config = dict(
    model='audio frame classifier',
    n_mels=40,
    depths=[16],
    widths=[384],
    init='trunc_normal_002',
    precondition_frequency=50,
    adamw_lr_other_params=0.0028,
    batch_size=64,
    lr_schedule='wsd',
    final_lr_fraction=0,
    adamw_weight_decay_other_params=0.01,
)
Rows from block 5 of a small audio frame classifier, named by matrix and row number. Each number is 50 + 10 x the weight over its row's rms, rounded and kept within 0 to 99. All counts start at 0. After the name is the row's rms in percent of the matrix's.
After each channel's rows are labels from the 100 clips, of 14976, where the channel reaches its highest value: "loudest" is the band of the loudest frequency at the time of the peak. Only what is clearly more common there than usual is listed. The data: melodies that start on their tonic, played by one synthesised instrument. In brackets: how many of the 100.
# conv: pointwise conv (model.blocks.5.conv.weight, 384x384x1, standardized in use), inputs 0-95

conv.247 127:48 46 46 54 45 48 35 54 47 46 29 53 61 43 49 48 38 49 57 32 63 58 63 39 38 31 44 43 40 52 57 48 56 58 41 45 45 34 44 52 38 48 51 52 37 49 68 48 49 66 44 61 59 49 36 64 49 44 43 46 48 43 55 58 56 63 33 51 32 46 55 41 49 51 61 44 65 41 57 47 50 39 56 28 51 61 40 47 58 44 42 30 52 59 54 47
loudest: 500 to 1000 Hz (67)

conv.173 111:53 60 50 46 39 52 41 53 49 51 45 53 40 38 41 35 54 51 50 46 44 56 49 50 37 54 62 50 54 42 29 38 39 45 49 59 55 49 37 39 40 44 60 45 40 52 54 37 59 46 57 37 44 48 22 41 47 58 47 34 43 48 49 55 60 53 50 57 69 35 58 55 50 42 41 58 54 43 42 47 51 43 62 38 57 39 39 54 45 44 56 54 42 45 66 50
loudest: 4000 to 8000 Hz (37)

conv.65 091:67 58 49 53 68 47 42 55 34 58 62 50 45 66 49 51 41 51 68 53 57 54 43 47 37 55 45 49 55 50 49 51 53 50 53 60 50 53 61 50 59 55 47 52 48 67 61 30 41 62 34 78 44 41 63 61 40 50 43 61 63 55 46 51 51 57 55 36 60 64 50 62 60 57 49 52 61 29 48 41 54 49 54 55 45 57 53 56 50 56 56 46 41 62 64 62
loudest: 500 to 1000 Hz (51)

conv.316 096:38 33 47 82 78 54 71 65 37 49 56 60 33 53 40 51 51 53 46 59 54 45 67 52 64 61 44 62 50 42 44 65 23 59 70 35 54 52 45 46 56 54 58 53 50 52 58 49 53 49 61 54 66 51 57 40 61 38 55 42 76 55 46 67 65 50 54 30 54 67 45 44 58 37 35 36 54 45 68 48 42 35 60 58 61 55 46 61 52 52 52 50 67 42 60 48
loudest: 250 to 500 Hz (54)

conv.374 104:37 42 55 49 56 47 53 59 37 46 42 43 39 64 48 52 65 32 62 39 58 49 46 35 32 43 40 52 32 38 41 60 45 48 51 46 39 69 72 37 46 60 49 51 50 57 53 42 43 44 37 60 60 55 48 49 47 82 64 36 55 46 46 49 53 59 36 58 41 48 47 66 32 33 48 54 57 57 65 59 58 47 56 35 55 46 29 40 53 21 39 27 58 55 55 56
loudest: 250 to 500 Hz (53)

conv.352 106:53 39 60 47 43 45 47 36 59 43 49 53 49 67 38 42 49 42 52 61 37 49 63 51 55 45 31 48 59 47 26 19 30 54 58 53 57 49 66 36 44 45 40 47 30 47 46 51 40 45 42 43 46 54 50 32 55 59 40 44 41 62 54 74 52 43 44 45 55 57 51 72 48 60 55 44 54 42 33 49 60 53 39 43 46 53 13 45 58 62 45 43 49 39 49 57
loudest: 250 to 500 Hz (57)

conv.333 089:52 52 50 71 85 78 51 58 58 50 39 59 54 45 62 63 38 37 53 36 51 41 46 50 41 57 60 54 58 34 52 53 66 47 50 56 38 47 47 67 48 45 39 32 35 41 65 40 46 45 33 54 48 56 56 42 51 57 40 61 55 56 51 44 46 61 41 47 38 56 53 57 61 53 60 32 55 43 39 45 51 48 39 49 53 34 46 60 63 49 79 61 58 47 34 45
loudest: 500 to 1000 Hz (66)

conv.252 105:63 39 51 59 40 77 28 36 40 57 34 43 73 49 55 56 45 47 43 48 54 45 42 55 48 28 41 55 52 63 63 39 53 41 60 64 48 55 51 43 57 53 56 42 52 45 47 50 48 61 48 31 54 36 46 42 46 59 46 50 58 39 45 29 56 46 42 42 49 50 63 60 47 33 48 41 60 38 50 30 37 39 22 54 54 41 55 62 32 37 51 52 27 46 44 51
loudest: 1000 to 2000 Hz (72)

conv.144 098:42 61 43 56 38 70 42 49 52 40 49 37 52 50 56 25 46 50 44 55 49 58 39 62 61 59 45 60 53 40 53 58 35 49 43 58 31 43 46 52 48 43 70 47 63 38 69 48 41 58 61 52 46 56 63 55 46 41 64 53 43 41 69 42 53 25 49 60 39 33 37 54 51 42 37 58 44 44 51 60 44 42 52 37 54 20 40 47 41 48 64 57 52 63 38 49
loudest: 250 to 500 Hz (63)

conv.84 100:44 51 56 24 39 60 42 36 48 46 62 47 48 62 75 39 45 57 53 73 49 54 46 59 49 51 60 64 41 55 35 45 47 41 49 54 57 47 41 40 56 57 67 38 45 50 65 65 41 46 62 53 46 54 72 43 50 54 57 43 59 66 40 39 48 81 46 58 47 45 51 39 54 53 46 62 53 38 39 54 56 63 39 36 55 44 44 62 60 43 59 59 46 42 56 47
loudest: 1000 to 2000 Hz (31)

conv.98 100:50 31 45 39 52 66 58 44 49 51 47 38 36 45 45 42 66 49 65 61 52 55 74 51 50 57 53 65 46 63 45 42 71 57 35 40 49 55 48 53 60 42 54 50 48 40 56 51 63 61 67 51 51 58 42 26 45 51 53 49 35 42 29 42 57 48 70 58 40 47 57 54 52 46 63 41 48 52 53 57 68 42 44 54 57 54 33 36 64 68 38 39 56 39 57 42
loudest: 500 to 1000 Hz (53)

conv.45 083:51 45 24 52 33 41 58 40 52 44 44 46 63 46 49 51 63 58 53 64 73 42 62 73 59 48 59 59 46 36 46 53 55 29 40 39 50 54 52 46 48 49 54 53 49 46 41 47 49 60 30 42 42 39 40 49 57 63 59 39 55 54 66 56 52 47 52 65 60 53 41 50 53 55 42 65 41 26 35 49 28 32 40 43 62 56 60 36 62 55 58 37 43 64 40 67
loudest: 250 to 500 Hz (57)

conv.334 096:61 51 55 47 31 46 45 62 60 41 36 38 67 26 54 55 52 44 49 64 29 65 38 50 52 64 35 42 61 48 47 34 67 58 58 53 48 54 61 62 59 47 33 37 58 51 54 51 36 45 40 50 51 58 55 45 46 53 34 38 62 61 38 45 52 59 51 60 47 52 54 41 48 72 52 41 50 44 47 64 58 49 31 49 51 43 59 52 58 73 51 36 58 54 53 55
loudest: 250 to 500 Hz (52)

conv.181 105:33 66 52 53 46 43 36 42 55 42 40 25 41 35 34 47 55 43 69 45 38 54 47 46 64 34 49 42 54 42 47 49 51 47 46 58 50 71 63 58 26 64 55 48 43 40 46 45 39 40 73 62 40 43 57 54 47 67 53 39 39 36 35 32 38 56 44 53 50 39 44 43 51 39 48 40 53 35 33 68 60 38 44 39 30 56 61 51 52 61 64 32 45 49 32 21
loudest: 250 to 500 Hz (53)

conv.118 092:58 71 54 39 48 66 53 62 46 55 52 47 59 63 63 65 62 49 49 68 66 59 56 31 49 35 63 53 70 44 35 53 51 36 58 58 59 46 46 42 53 58 40 51 50 56 61 45 51 46 53 47 43 47 55 46 59 56 43 54 52 61 49 46 45 58 51 47 59 55 47 47 45 55 53 41 42 52 48 43 46 31 48 42 46 64 56 39 33 63 53 53 47 49 40 56
loudest: 1000 to 2000 Hz (69)

conv.132 099:62 48 54 45 50 58 32 51 41 48 48 56 47 56 46 48 58 42 39 59 52 66 36 58 51 42 50 54 49 48 53 47 46 57 70 38 59 65 50 27 24 44 52 49 47 44 64 47 36 39 51 66 73 52 65 34 54 68 52 48 49 43 54 50 54 61 39 71 59 40 46 67 60 35 42 41 66 67 52 49 54 60 43 51 43 51 49 55 59 64 58 51 40 49 39 62
loudest: 500 to 1000 Hz (53)

conv.149 113:40 61 48 52 40 61 46 48 52 61 34 56 44 43 48 67 49 51 27 48 58 57 54 42 49 63 73 69 46 37 56 37 48 61 53 29 41 62 47 45 61 68 46 49 53 42 42 36 62 60 49 52 44 45 58 38 49 46 50 51 48 47 57 57 48 48 40 60 59 50 48 53 33 56 39 49 40 54 38 58 36 48 46 45 57 55 58 45 41 56 40 40 38 55 49 53
loudest: 1000 to 2000 Hz (54)

conv.29 108:49 38 42 38 50 61 43 48 71 54 49 63 61 56 77 44 53 38 57 49 56 63 36 51 49 43 48 55 45 44 40 53 52 54 35 61 51 46 47 54 38 52 27 48 50 46 48 53 33 61 56 45 50 59 59 52 48 39 51 54 44 43 50 41 44 52 51 54 65 60 61 34 60 52 66 58 59 42 45 46 59 66 57 54 53 45 63 48 34 61 44 32 62 47 59 57
loudest: 1000 to 2000 Hz (43)

conv.91 100:46 60 44 60 60 35 53 56 55 51 34 61 48 48 64 48 49 53 47 59 54 46 34 54 45 57 31 56 41 42 62 52 33 42 65 58 35 52 34 62 41 56 75 49 38 44 43 42 50 57 65 44 47 61 49 52 64 53 35 48 39 46 54 56 51 44 47 37 54 47 58 47 51 51 54 68 40 49 36 46 37 27 56 63 62 82 46 42 60 75 40 57 65 53 45 49
loudest: 250 to 500 Hz (62)

conv.343 088:64 47 54 63 40 53 55 45 52 47 29 48 39 58 36 53 29 70 61 44 49 46 63 60 29 61 54 46 50 58 58 50 54 50 64 46 42 50 42 35 49 58 58 35 48 63 64 44 41 56 50 60 48 53 38 50 60 58 51 46 50 62 55 52 60 60 51 60 40 48 52 64 59 51 44 47 55 66 43 15 17 48 48 40 58 62 49 52 47 62 42 46 52 69 39 49
loudest: 250 to 500 Hz (50)

conv.268 114:57 30 33 47 50 40 23 55 50 61 60 43 52 40 42 57 55 79 59 38 47 30 37 45 40 60 69 59 46 47 65 60 50 38 63 56 42 54 46 59 46 45 44 56 45 55 46 60 38 50 47 50 50 44 54 66 57 50 42 61 29 51 41 50 51 38 60 38 40 52 38 54 53 42 43 51 52 58 42 55 55 43 57 37 64 54 47 31 47 52 42 47 49 39 61 33
loudest: 250 to 500 Hz (54)

conv.321 105:27 43 52 68 67 48 45 36 40 78 50 62 38 63 55 41 44 51 40 51 22 44 61 49 59 43 57 38 46 41 52 65 44 42 45 49 46 53 50 56 42 47 60 46 42 60 51 46 40 55 43 59 42 68 49 46 49 45 51 41 53 40 54 32 56 38 39 47 47 69 52 61 53 41 51 53 51 29 37 53 50 51 53 55 56 67 32 55 61 55 51 43 59 29 63 23
loudest: 250 to 500 Hz (57)

conv.189 103:56 60 43 37 42 53 53 27 38 50 32 38 58 47 59 67 63 49 48 39 70 46 45 36 32 41 44 55 58 64 51 44 55 52 51 61 46 40 48 79 42 52 51 43 69 57 53 61 54 59 55 37 31 54 53 54 44 37 33 51 44 58 53 61 51 41 57 44 37 31 52 46 45 63 46 28 51 49 36 50 43 56 45 53 54 41 53 57 52 49 45 41 49 53 59 32
loudest: 250 to 500 Hz (72)

conv.205 097:58 44 42 52 34 37 59 46 69 52 58 45 59 42 47 42 69 49 48 65 49 53 37 65 36 65 59 32 42 44 57 43 29 60 57 33 56 58 57 56 42 47 31 42 37 31 49 45 39 46 62 39 55 48 68 24 42 40 61 49 42 50 58 43 40 73 57 72 48 29 56 57 58 34 51 34 40 52 47 46 47 72 44 44 55 30 32 48 37 55 58 62 47 43 57 52
loudest: 1000 to 2000 Hz (49)

conv.93 104:39 51 45 58 51 66 36 55 50 48 46 38 39 55 47 51 54 52 58 58 44 59 37 62 39 46 49 46 46 40 38 31 41 66 39 57 46 44 49 48 51 55 49 43 67 46 39 58 37 56 64 65 53 62 48 35 30 43 56 51 57 55 52 62 45 52 49 40 68 59 64 57 47 61 56 41 46 46 44 60 44 46 56 62 54 40 47 48 60 49 41 66 55 56 46 63
loudest: 1000 to 2000 Hz (58)

conv.48 097:44 49 31 62 43 60 45 46 39 50 38 55 67 54 66 64 47 27 42 43 53 51 59 44 47 64 43 43 40 47 55 63 52 49 32 56 49 62 32 49 54 56 29 57 65 54 48 42 34 56 37 27 40 48 62 53 64 62 48 53 49 54 49 57 50 57 53 41 39 38 38 38 34 68 58 57 46 31 34 73 70 40 43 56 43 66 46 44 37 54 48 49 51 54 48 55
loudest: 1000 to 2000 Hz (56)

conv.359 104:43 34 60 34 48 52 39 79 61 50 42 54 53 52 50 66 58 43 48 58 48 45 51 53 39 38 70 50 43 44 45 35 33 53 50 57 55 52 55 56 54 55 49 47 51 35 57 40 42 50 60 46 52 57 61 49 54 73 37 50 52 44 52 63 33 57 38 48 51 38 51 41 50 65 37 49 58 56 42 57 67 36 43 57 37 47 38 65 59 59 44 55 64 52 61 53
loudest: 250 to 500 Hz (51)

conv.125 101:42 62 44 52 50 42 56 46 32 40 60 46 58 55 43 34 45 50 54 62 40 54 43 43 51 36 39 42 53 48 44 49 33 56 56 75 58 53 67 53 45 62 53 46 43 55 52 57 47 36 49 68 52 50 67 45 44 62 38 62 42 34 39 56 71 53 42 47 53 59 45 47 78 52 55 44 66 55 44 66 46 53 44 56 53 39 54 56 35 40 41 58 59 54 55 51
loudest: 500 to 1000 Hz (78)

conv.110 115:52 49 46 63 63 55 67 56 43 55 38 37 44 66 56 40 39 59 56 50 51 61 51 54 56 24 49 38 56 40 51 47 57 52 54 64 44 40 52 57 53 38 48 52 57 41 45 49 61 60 50 53 44 59 27 46 59 64 58 62 44 40 48 49 43 55 33 34 57 56 59 73 54 34 57 37 29 51 51 57 51 55 64 62 41 45 51 64 48 53 40 40 51 53 48 38
loudest: 500 to 1000 Hz (88)

conv.347 093:54 41 47 50 57 50 41 53 42 47 58 57 79 44 46 49 62 45 23 66 52 45 51 58 34 39 47 40 61 53 52 39 69 42 54 57 59 53 49 53 63 62 67 69 47 53 62 45 47 49 43 41 57 44 65 46 57 35 43 53 57 45 59 46 56 51 63 46 60 42 66 66 49 60 45 62 71 45 38 59 53 41 50 46 24 50 59 48 45 46 43 48 50 40 36 50
loudest: 250 to 500 Hz (76)

conv.240 095:55 49 38 49 56 57 57 47 47 50 43 47 69 56 59 56 44 58 39 62 70 59 55 73 55 50 42 51 45 48 42 41 62 36 69 61 48 45 56 51 62 47 50 60 48 24 65 39 51 50 46 46 55 30 45 49 50 32 56 60 52 37 43 59 51 47 86 49 43 59 46 57 47 46 53 34 48 57 50 56 46 51 42 60 51 59 25 57 57 58 42 55 65 56 42 51
loudest: 1000 to 2000 Hz (62)

conv.34 111:43 49 51 59 30 49 44 46 56 63 50 49 43 43 50 39 57 67 49 38 50 26 48 46 45 45 54 46 52 60 62 50 40 46 36 37 26 54 42 55 68 54 43 49 57 48 48 51 51 57 67 51 38 66 50 67 49 71 51 52 55 38 47 51 42 57 48 73 41 36 48 50 69 39 49 38 32 48 63 30 65 39 30 51 65 61 60 55 43 54 58 52 56 30 38 46
loudest: 250 to 500 Hz (54)

conv.100 095:41 55 52 55 43 71 52 64 51 42 56 47 68 50 55 37 52 70 44 44 55 50 59 51 42 69 66 45 38 48 55 25 54 52 55 60 59 43 36 52 44 58 46 46 44 34 46 37 48 57 31 58 55 44 63 40 60 49 70 54 35 57 47 51 59 38 52 74 29 63 44 48 44 53 59 60 51 50 57 32 56 40 64 52 44 52 55 54 55 42 49 53 49 57 42 61
loudest: 1000 to 2000 Hz (41)

conv.344 104:53 62 55 63 64 42 28 59 38 60 52 50 46 54 52 62 42 47 59 22 48 64 52 45 59 33 45 55 40 51 46 44 48 50 38 58 54 38 48 46 56 61 69 45 43 48 36 59 44 57 52 53 55 34 64 36 62 39 50 47 59 50 59 45 51 55 39 41 51 34 50 31 46 37 64 41 55 54 47 48 50 55 54 52 35 64 48 74 67 55 58 48 54 57 51 69
loudest: 250 to 500 Hz (77)

conv.261 098:40 66 51 48 53 45 57 47 47 48 56 60 46 63 55 65 52 28 41 40 53 60 47 74 42 52 31 43 46 40 45 58 53 31 35 49 54 56 54 55 32 47 61 55 54 54 40 63 50 39 31 52 45 39 47 52 26 56 59 35 49 45 47 50 35 38 47 60 53 47 41 25 53 54 53 60 73 50 77 45 54 42 51 68 45 53 49 59 52 45 55 49 52 38 49 37
loudest: 250 to 500 Hz (76)

conv.122 110:48 50 56 61 55 42 39 47 43 58 16 54 61 37 33 59 51 50 48 56 48 48 50 50 45 52 41 48 44 52 50 41 43 44 61 61 49 63 56 71 37 55 59 53 48 56 58 47 61 45 36 46 34 50 52 48 61 57 50 61 55 71 48 39 55 59 57 44 56 44 43 46 52 48 45 50 51 41 46 44 37 40 51 61 54 65 55 77 60 54 51 45 64 43 63 54
loudest: 250 to 500 Hz (57)

conv.348 092:45 65 45 57 50 33 37 63 47 48 42 45 30 50 60 52 58 47 31 61 41 43 56 63 55 48 24 38 57 46 46 59 52 53 56 58 39 44 51 63 41 62 52 44 69 62 53 35 54 51 49 41 53 52 39 64 35 52 38 56 61 46 47 42 60 51 49 46 57 63 55 36 54 73 42 32 35 43 28 37 54 49 56 51 49 36 46 58 36 34 26 54 70 37 57 41
loudest: 250 to 500 Hz (56)

conv.42 098:49 62 50 55 34 61 60 50 38 44 47 71 42 38 50 48 62 53 44 69 58 46 52 47 55 55 39 56 48 50 58 28 40 47 40 50 51 55 33 37 41 54 53 43 41 47 54 48 41 42 47 48 46 43 47 54 53 60 55 44 47 58 65 52 35 63 56 44 44 60 57 43 57 55 62 60 25 53 52 30 54 48 55 48 41 67 58 49 53 51 37 64 48 41 49 65
loudest: 1000 to 2000 Hz (46)

conv.303 082:37 56 55 52 47 66 59 57 43 56 64 39 41 57 51 62 48 42 32 61 60 33 56 59 58 36 72 30 54 21 45 61 14 66 40 53 47 54 47 63 49 65 61 47 35 64 61 44 43 50 36 61 52 49 35 48 58 49 69 52 43 58 51 64 43 42 51 53 58 46 41 48 51 67 34 40 54 58 59 42 50 38 69 53 68 31 35 66 40 44 47 49 50 36 57 66
loudest: 1000 to 2000 Hz (37)

conv.283 116:49 49 51 39 58 49 47 48 66 41 41 51 50 55 40 47 54 57 43 58 57 44 50 51 44 71 57 77 45 49 48 63 47 41 56 58 57 42 50 61 44 47 47 60 54 54 49 52 50 51 61 50 49 39 54 57 37 42 62 49 47 43 58 47 62 57 44 42 59 53 49 39 50 48 61 16 32 55 37 55 53 46 52 41 56 58 57 49 43 38 44 61 55 51 42 53
loudest: 250 to 500 Hz (74)

conv.18 103:45 37 61 57 45 67 64 46 57 48 61 63 57 68 52 66 54 53 59 50 57 53 47 31 40 70 37 46 59 34 59 42 52 50 37 73 36 53 47 56 44 46 61 50 48 34 66 51 50 55 55 52 49 73 38 59 44 62 52 66 61 46 48 54 57 57 66 46 66 65 36 38 30 72 49 45 33 28 49 62 59 55 60 42 65 49 60 63 51 55 54 58 55 48 50 50
loudest: 250 to 500 Hz (67)